Rows from block 2 of a small multi-label image tagger, named by matrix and row number. Rows with one number belong to one channel. Each number is 200 + 30 x the weight over its row's rms, rounded and kept within 0 to 999. All counts start at 0. After the name is the row's rms in percent of the matrix's.
After each channel's rows are labels from the 100 images, of 14976, where the channel reaches its highest value: "strongest on" is what is common among them. Only what is clearly more common there than usual is listed. The data: coloured fractals of 300 iterated function systems on busy backdrops. In brackets: how many of the 100.
# convs0: first 3x3 conv (model.blocks.2.convs.0.weight, 96x96x3x3, each kernel summed), inputs 0-47
# convs1: second 3x3 conv (model.blocks.2.convs.1.weight, 96x96x3x3, transposed, each kernel summed), outputs 0-47

convs0.94,087,224,218,199,160,220,183,177,247,191,231,172,252,209,202,153,205,204,193,232,189,168,192,191,227,231,179,217,156,189,259,296,220,205,178,248,227,200,215,217,204,222,201,194,171,211,158,246,225
convs1.94,101,205,200,197,132,188,111,203,162,181,172,199,209,200,203,161,185,222,170,175,211,156,177,191,239,187,195,170,140,136,179,210,147,199,202,195,233,190,242,181,189,200,192,169,191,195,217,147,201
strongest on: white (54)

convs0.25,099,172,182,136,159,126,209,212,205,213,200,248,241,213,219,121,192,207,230,137,197,175,212,173,215,236,177,211,157,202,216,216,158,171,190,191,225,170,214,186,157,182,226,176,202,207,219,167,194
convs1.25,090,247,216,197,165,146,181,157,172,217,195,208,160,195,217,232,210,210,205,174,171,188,183,158,207,202,197,195,183,210,176,219,245,172,266,230,239,186,247,94,239,214,225,136,197,200,210,200,160
strongest on: white (92)

convs0.95,108,191,157,165,118,193,219,201,219,192,219,235,244,141,205,139,197,189,214,151,189,204,191,162,218,232,173,190,145,235,208,250,169,180,212,195,252,191,252,179,161,172,220,161,171,214,212,149,207
convs1.95,075,193,224,164,129,168,174,181,218,222,194,217,160,184,221,234,219,201,202,190,186,180,210,241,195,204,239,196,199,234,184,250,220,170,232,247,204,189,226,137,201,207,213,139,257,208,187,219,158
strongest on: white (37); blue (28)

convs0.80,117,206,147,202,196,231,196,195,213,169,180,213,187,177,177,213,215,177,201,167,215,164,232,203,191,210,208,217,216,193,147,158,195,181,197,182,172,125,171,228,162,204,217,160,170,209,220,212,213
convs1.80,092,203,196,225,210,132,234,220,250,266,226,225,180,210,161,202,228,197,241,199,214,238,224,191,174,215,208,204,219,216,238,169,247,142,214,242,209,142,162,157,165,242,162,242,235,200,222,202,242
strongest on: pink (50); orange (50)

convs0.22,078,212,178,176,166,196,169,197,228,217,214,228,251,191,238,152,190,185,222,183,197,177,199,171,200,223,160,250,153,219,248,273,183,198,134,234,161,239,199,199,158,217,242,218,159,215,174,216,243
convs1.22,092,191,231,209,148,218,114,254,179,183,190,221,193,172,209,172,190,233,152,201,225,172,199,208,234,173,226,168,144,152,187,246,206,193,138,208,178,186,230,162,192,207,178,196,220,175,197,168,202
strongest on: white (74)

convs0.60,079,232,170,182,150,193,211,242,180,196,179,209,226,208,194,205,187,200,138,147,234,184,189,163,206,260,166,198,211,233,158,234,188,166,165,190,221,199,215,219,190,153,191,134,166,178,216,167,312
convs1.60,064,163,226,283,182,185,198,199,238,190,224,173,168,218,209,217,126,201,232,238,171,191,223,225,181,195,229,225,205,180,228,225,227,229,145,228,194,197,218,217,219,226,217,200,249,167,136,179,176
strongest on: yellow (50)

convs0.3,100,236,166,193,172,213,189,176,213,175,203,204,209,158,229,195,181,207,171,171,205,144,174,142,160,232,220,201,152,262,198,221,211,153,151,186,178,207,224,192,195,125,218,181,195,242,199,155,230
convs1.3,088,162,225,240,155,214,241,198,246,166,197,181,143,201,201,242,187,204,182,246,187,174,240,234,174,152,224,202,220,216,183,192,181,212,121,209,180,237,136,205,209,194,156,202,234,229,145,195,150
strongest on: pink (61)

convs0.92,097,185,231,248,201,224,128,124,192,176,197,219,214,199,179,214,199,197,202,190,206,164,222,193,201,190,171,240,167,169,178,201,173,168,151,237,192,220,195,233,187,133,203,169,190,231,210,213,131
convs1.92,089,181,194,215,222,217,201,230,224,185,168,187,195,238,209,189,201,228,186,213,230,204,245,166,207,202,173,197,205,193,246,222,231,219,176,200,242,220,212,212,212,192,154,220,219,247,224,173,202
strongest on: yellow (99)

convs0.55,101,191,158,147,161,154,183,191,178,198,170,208,218,189,156,135,177,215,194,180,200,195,160,156,215,201,196,195,118,194,190,165,152,166,184,170,184,135,192,134,154,189,206,156,191,178,177,183,177
convs1.55,106,180,230,173,184,176,222,156,190,223,194,220,142,226,230,197,232,188,196,205,154,209,190,255,181,175,214,221,207,205,189,195,231,212,192,255,175,180,201,198,210,202,153,196,220,144,198,205,141
strongest on: white (63)

convs0.56,079,216,147,132,164,242,152,243,238,171,212,189,198,139,190,256,180,182,158,207,228,222,140,190,208,194,200,218,191,190,183,203,198,226,190,200,231,197,233,227,186,180,210,230,133,195,226,205,199
convs1.56,084,170,172,236,192,200,190,226,229,195,227,200,206,118,192,188,206,220,136,173,233,191,151,229,237,225,213,155,160,208,174,202,196,196,200,179,211,282,221,246,173,184,185,237,120,223,210,223,188
strongest on: yellow (76)

convs0.59,080,153,220,156,161,173,211,205,220,191,237,221,217,212,207,154,223,189,250,222,216,167,244,221,199,241,206,231,201,210,232,264,223,227,243,228,191,204,238,213,176,186,201,214,208,221,244,194,231
convs1.59,094,217,168,178,142,187,179,219,178,174,170,166,233,170,178,162,206,242,152,214,207,147,159,171,227,205,170,161,169,162,169,196,162,175,246,184,213,202,245,171,185,203,204,172,158,223,222,196,208
strongest on: white (85)

convs0.77,122,191,147,145,176,151,187,200,145,189,192,180,195,175,160,130,199,185,185,202,172,175,156,179,204,186,182,173,119,211,178,199,177,220,207,179,204,142,198,177,194,185,229,162,181,176,172,185,170
convs1.77,104,168,220,175,184,221,221,160,210,225,194,219,173,207,250,199,230,197,197,180,158,213,194,263,190,179,200,216,223,231,178,196,176,186,160,218,157,176,164,222,200,198,161,190,211,164,200,211,106
strongest on: pink (61); orange (38)

convs0.9,084,188,223,148,171,206,219,212,237,234,235,212,230,199,211,148,224,184,246,236,209,179,229,216,198,219,208,218,163,215,232,204,217,207,215,196,182,196,214,214,200,196,190,225,212,245,242,208,196
convs1.9,102,222,164,174,129,203,169,219,178,170,164,175,241,171,184,152,188,252,145,196,203,163,141,175,239,196,154,167,170,179,129,174,156,188,205,184,230,206,237,173,162,190,203,173,167,221,227,183,198
strongest on: white (75)

convs0.29,098,188,255,254,167,215,220,225,208,213,218,197,201,234,209,220,185,154,215,227,195,177,223,244,193,177,232,214,209,178,222,204,200,258,206,218,238,215,249,219,270,199,220,214,238,220,204,238,235
convs1.29,085,211,196,189,141,214,196,207,176,176,191,168,225,157,163,172,176,173,167,176,216,172,178,163,209,217,162,147,177,145,174,220,179,210,229,138,212,195,203,210,161,166,239,186,161,207,199,122,193
strongest on: yellow (56); white (32)

convs0.23,103,213,149,202,208,222,158,173,206,155,162,202,180,151,199,189,219,198,182,205,211,141,203,185,188,202,211,192,145,191,168,199,167,171,185,197,130,150,146,227,163,200,239,208,188,214,192,202,218
convs1.23,077,165,233,199,196,173,259,194,242,211,197,224,180,204,202,218,251,188,219,231,212,208,197,230,180,206,223,205,249,213,205,173,191,205,156,232,171,148,159,215,193,210,148,185,203,175,210,215,212
strongest on: teal (100)

convs0.65,086,227,196,214,168,217,156,198,214,184,219,253,206,152,240,216,198,167,167,157,224,164,262,155,188,252,171,230,195,204,158,209,198,160,174,211,192,240,196,242,187,189,192,156,161,180,242,208,181
convs1.65,085,187,201,218,163,235,204,202,222,172,192,202,201,230,185,209,197,254,185,251,218,200,237,194,202,193,180,171,180,208,225,247,242,211,184,206,264,189,237,222,181,222,164,230,219,200,189,183,210
strongest on: yellow (74)

convs0.61,107,191,154,155,173,161,172,199,163,176,183,212,204,179,147,150,186,200,183,163,193,201,140,156,205,182,183,191,137,199,193,158,151,169,192,172,184,143,180,141,170,185,206,161,183,185,189,179,192
convs1.61,105,166,228,183,199,190,236,162,205,227,200,211,152,229,229,193,230,183,184,212,152,209,196,242,182,175,191,223,199,208,182,165,222,215,194,257,177,188,181,199,213,203,164,191,213,138,196,205,136
strongest on: white (56); pink (31)

convs0.5,095,217,213,178,150,216,215,192,264,233,197,187,230,200,239,167,208,194,237,276,132,189,206,224,206,213,190,219,161,211,215,267,206,226,216,227,189,215,251,212,228,227,184,234,216,227,206,217,243
convs1.5,110,222,185,180,154,166,187,207,161,160,160,217,221,185,184,161,200,243,161,159,236,158,137,188,242,221,169,155,153,183,148,223,181,162,196,176,219,227,232,153,155,195,191,184,171,203,217,153,200
strongest on: white (33); yellow (25)

convs0.76,094,192,196,210,167,193,207,220,178,169,240,251,172,206,147,169,165,223,176,136,170,174,181,223,225,240,192,173,171,214,204,205,210,191,197,183,271,161,220,172,180,119,178,181,216,174,217,169,183
convs1.76,099,234,192,231,178,196,191,200,143,234,170,152,163,185,197,200,189,219,171,206,168,199,157,180,223,179,191,191,157,186,184,170,195,222,305,227,225,166,224,163,223,232,240,164,188,198,220,228,166
strongest on: white (76)

convs0.21,123,166,239,187,219,214,219,198,240,247,247,183,197,245,237,182,224,206,271,233,139,221,230,238,202,206,221,221,191,207,234,229,226,235,216,216,172,199,223,213,226,227,139,252,263,222,175,227,180
convs1.21,137,227,158,189,165,168,180,217,187,160,158,184,215,146,186,178,197,241,171,160,202,142,183,163,229,232,126,152,166,172,168,206,155,171,212,177,222,225,210,179,167,163,204,183,155,227,214,178,213
strongest on: white (41); yellow (35)

convs0.38,089,178,217,172,183,220,225,202,257,249,239,159,213,188,217,182,199,185,249,233,174,199,223,233,200,225,221,234,188,213,254,236,223,223,217,210,165,244,197,223,220,207,161,237,235,252,197,244,193
convs1.38,094,219,176,198,160,189,170,225,173,176,171,178,220,161,193,178,196,239,151,176,213,159,165,166,244,216,144,159,161,164,139,201,156,178,200,179,231,225,215,188,171,170,199,166,161,213,217,159,197
strongest on: white (86)

convs0.89,086,220,222,215,164,221,204,219,241,225,234,123,188,169,206,213,196,208,201,222,116,211,196,213,202,255,211,188,209,211,245,251,225,230,217,248,226,213,228,195,249,178,177,219,228,233,188,230,238
convs1.89,098,217,182,213,202,195,171,207,169,137,158,180,202,180,143,201,156,240,171,179,231,168,181,167,239,230,151,154,184,159,183,233,171,197,212,152,242,220,231,192,181,178,220,162,173,216,177,166,203
strongest on: pink (84)

convs0.18,111,213,155,196,166,198,161,185,153,172,159,179,206,156,152,177,202,198,170,191,201,176,161,157,193,184,191,181,147,179,192,167,165,169,166,180,195,152,187,178,202,178,199,145,170,189,155,210,206
convs1.18,114,177,242,205,202,188,253,163,207,210,204,216,166,227,213,214,206,187,195,211,154,228,198,226,183,167,190,217,213,233,190,162,221,227,192,230,163,171,176,195,217,220,154,187,208,131,178,181,135
strongest on: pink (53)

convs0.16,075,184,169,139,166,189,196,220,237,217,291,161,183,196,192,159,227,183,225,218,171,211,218,220,182,208,190,230,180,241,234,212,227,224,209,207,201,263,183,209,211,195,167,252,203,228,205,203,233
convs1.16,092,222,186,193,197,202,177,226,190,181,182,159,222,171,168,140,190,235,169,165,222,157,183,155,224,210,174,166,125,142,161,208,169,172,189,168,217,215,208,188,166,175,216,179,139,237,223,165,226
strongest on: white (66)

convs0.34,104,196,152,141,168,174,178,187,172,178,183,215,215,174,170,129,192,213,208,171,187,200,149,164,209,199,199,194,118,218,196,190,143,166,185,175,200,157,207,168,158,195,218,162,185,207,204,190,183
convs1.34,108,184,225,171,176,181,236,160,206,221,180,226,151,221,229,202,222,187,189,202,141,207,193,239,180,189,190,217,215,227,175,193,220,209,199,251,174,172,190,189,215,205,159,175,221,136,188,202,141
strongest on: white (69)

convs0.20,091,167,246,170,207,212,221,233,250,261,213,204,252,207,253,168,212,196,276,229,156,195,238,215,192,194,208,238,180,215,245,210,210,220,202,214,158,179,213,227,214,239,165,245,249,244,212,228,213
convs1.20,093,238,163,166,131,161,163,215,184,166,177,189,218,166,188,169,187,258,157,168,215,171,156,178,229,223,146,166,173,180,147,180,175,174,203,190,227,208,208,144,182,180,197,171,181,217,225,181,200
strongest on: white (51); yellow (44)

convs0.42,107,172,230,177,198,214,218,202,248,235,248,194,225,219,240,192,221,196,269,242,159,186,244,243,195,235,214,223,212,204,248,266,217,253,226,232,172,202,243,215,225,225,159,227,248,231,196,223,200
convs1.42,125,221,159,190,149,173,181,219,178,171,160,191,212,155,191,188,210,242,147,171,220,155,169,175,239,239,147,145,179,182,176,212,157,171,228,187,221,218,217,183,172,176,210,165,154,222,221,187,204
strongest on: yellow (36); white (30)

convs0.10,075,196,172,209,150,206,226,245,201,205,195,157,147,224,152,214,130,191,176,139,202,188,197,193,180,212,161,224,216,178,165,203,194,179,186,212,244,184,174,205,156,200,184,146,164,183,174,187,262
convs1.10,068,217,203,305,248,181,189,220,220,213,184,188,177,230,167,189,186,208,208,218,196,235,198,182,178,210,179,233,174,163,188,207,251,176,213,180,199,192,218,186,188,276,220,208,238,174,197,204,215
strongest on: pink (78)

convs0.41,078,173,194,151,164,158,212,180,203,170,213,223,220,219,235,170,203,188,225,142,139,166,260,183,210,265,207,231,194,185,226,277,197,224,227,174,229,214,244,183,165,182,252,186,196,236,175,168,162
convs1.41,082,223,155,183,139,153,172,207,171,203,179,187,186,157,219,248,229,205,179,183,224,161,190,169,232,208,204,168,187,204,217,226,180,182,264,210,212,210,228,158,206,181,247,130,156,236,227,237,182
strongest on: white (91)

convs0.32,127,194,141,158,182,168,164,193,148,163,173,199,206,182,141,165,189,189,178,187,193,194,148,166,192,181,182,187,136,204,192,166,157,189,190,171,191,144,186,170,185,167,214,152,169,178,178,200,184
convs1.32,121,158,230,187,203,200,237,159,204,222,208,214,159,226,236,202,231,176,193,212,159,221,202,236,177,168,189,220,195,229,185,159,203,220,192,243,173,176,177,199,213,199,170,188,210,131,194,200,125
strongest on: pink (57); white (34)

convs0.91,115,192,168,188,146,200,168,218,224,164,244,241,245,113,209,184,216,152,196,167,222,183,175,163,183,222,207,143,166,220,208,227,179,169,184,207,219,233,213,189,202,190,225,187,147,192,211,162,223
convs1.91,077,139,201,192,154,231,218,228,275,214,182,188,181,207,240,221,241,197,178,259,208,196,224,256,187,180,244,185,187,238,205,159,190,198,172,225,169,234,189,203,224,214,171,228,246,220,230,245,152
strongest on: yellow (68); orange (32)

convs0.13,081,198,190,208,218,213,206,227,214,214,213,163,212,180,208,250,207,204,142,162,221,197,246,196,177,214,173,197,271,145,233,249,200,204,209,222,173,211,199,273,160,218,191,157,170,185,228,206,207
convs1.13,083,170,158,200,203,193,187,243,190,178,224,180,232,208,98,193,142,224,206,186,257,191,206,201,195,238,216,173,201,169,249,223,201,193,213,170,231,165,217,203,181,187,188,186,218,208,208,190,230
strongest on: yellow (100)

convs0.24,087,203,201,160,148,203,223,196,239,218,199,194,216,192,247,186,193,197,257,238,116,182,230,200,198,260,187,215,161,185,223,304,185,222,249,228,238,194,260,219,202,210,198,209,192,229,199,213,206
convs1.24,112,232,176,186,161,126,190,188,163,159,158,223,203,160,197,201,219,242,168,142,230,172,171,188,225,229,164,157,179,193,178,235,190,152,213,187,223,213,226,148,157,193,187,170,162,206,210,164,196
strongest on: white (27)

convs0.88,099,177,185,192,163,160,206,224,162,180,249,253,185,217,163,172,186,191,180,157,212,183,203,214,214,228,166,188,171,222,219,205,196,197,208,190,261,183,215,206,193,110,198,187,200,165,215,178,191
convs1.88,089,244,202,216,192,196,194,189,163,248,179,170,180,203,207,178,198,205,189,234,198,208,165,189,197,182,186,186,150,190,191,174,197,193,286,230,225,166,242,148,233,248,235,180,191,191,221,238,187
strongest on: white (61); pink (34)

convs0.62,119,190,208,175,149,189,212,231,171,196,229,242,227,199,169,198,197,158,183,211,208,213,230,199,175,238,139,156,201,234,208,197,199,187,205,211,266,211,192,229,208,131,236,169,183,114,214,196,235
convs1.62,087,232,245,195,170,219,217,217,182,248,198,188,241,210,228,198,198,194,230,234,226,225,211,213,190,209,223,175,198,214,220,199,181,206,270,225,239,173,239,193,242,277,215,164,192,190,208,253,200
strongest on: pink (84)

convs0.69,102,182,217,171,191,214,224,195,252,227,228,180,221,217,229,191,200,183,253,248,156,177,242,238,199,234,201,230,197,201,239,270,210,251,230,239,184,221,243,221,219,221,164,233,245,241,197,234,208
convs1.69,122,220,173,188,154,166,193,212,175,159,168,209,223,158,191,184,208,231,146,171,213,152,166,178,234,233,146,157,181,172,159,227,170,162,211,174,214,218,224,182,155,182,192,174,158,214,207,162,209
strongest on: white (55); yellow (32)

convs0.66,120,225,161,185,175,178,150,203,151,165,195,176,211,164,155,170,192,181,158,189,213,171,159,191,212,204,203,147,142,174,206,203,168,187,170,191,222,162,219,186,208,142,208,168,178,173,140,196,225
convs1.66,118,166,248,215,203,203,249,162,182,207,224,189,145,202,204,231,202,181,193,216,166,215,203,206,174,151,200,215,199,224,190,149,210,241,206,207,169,194,174,200,222,201,190,176,200,158,193,179,122
strongest on: pink (86)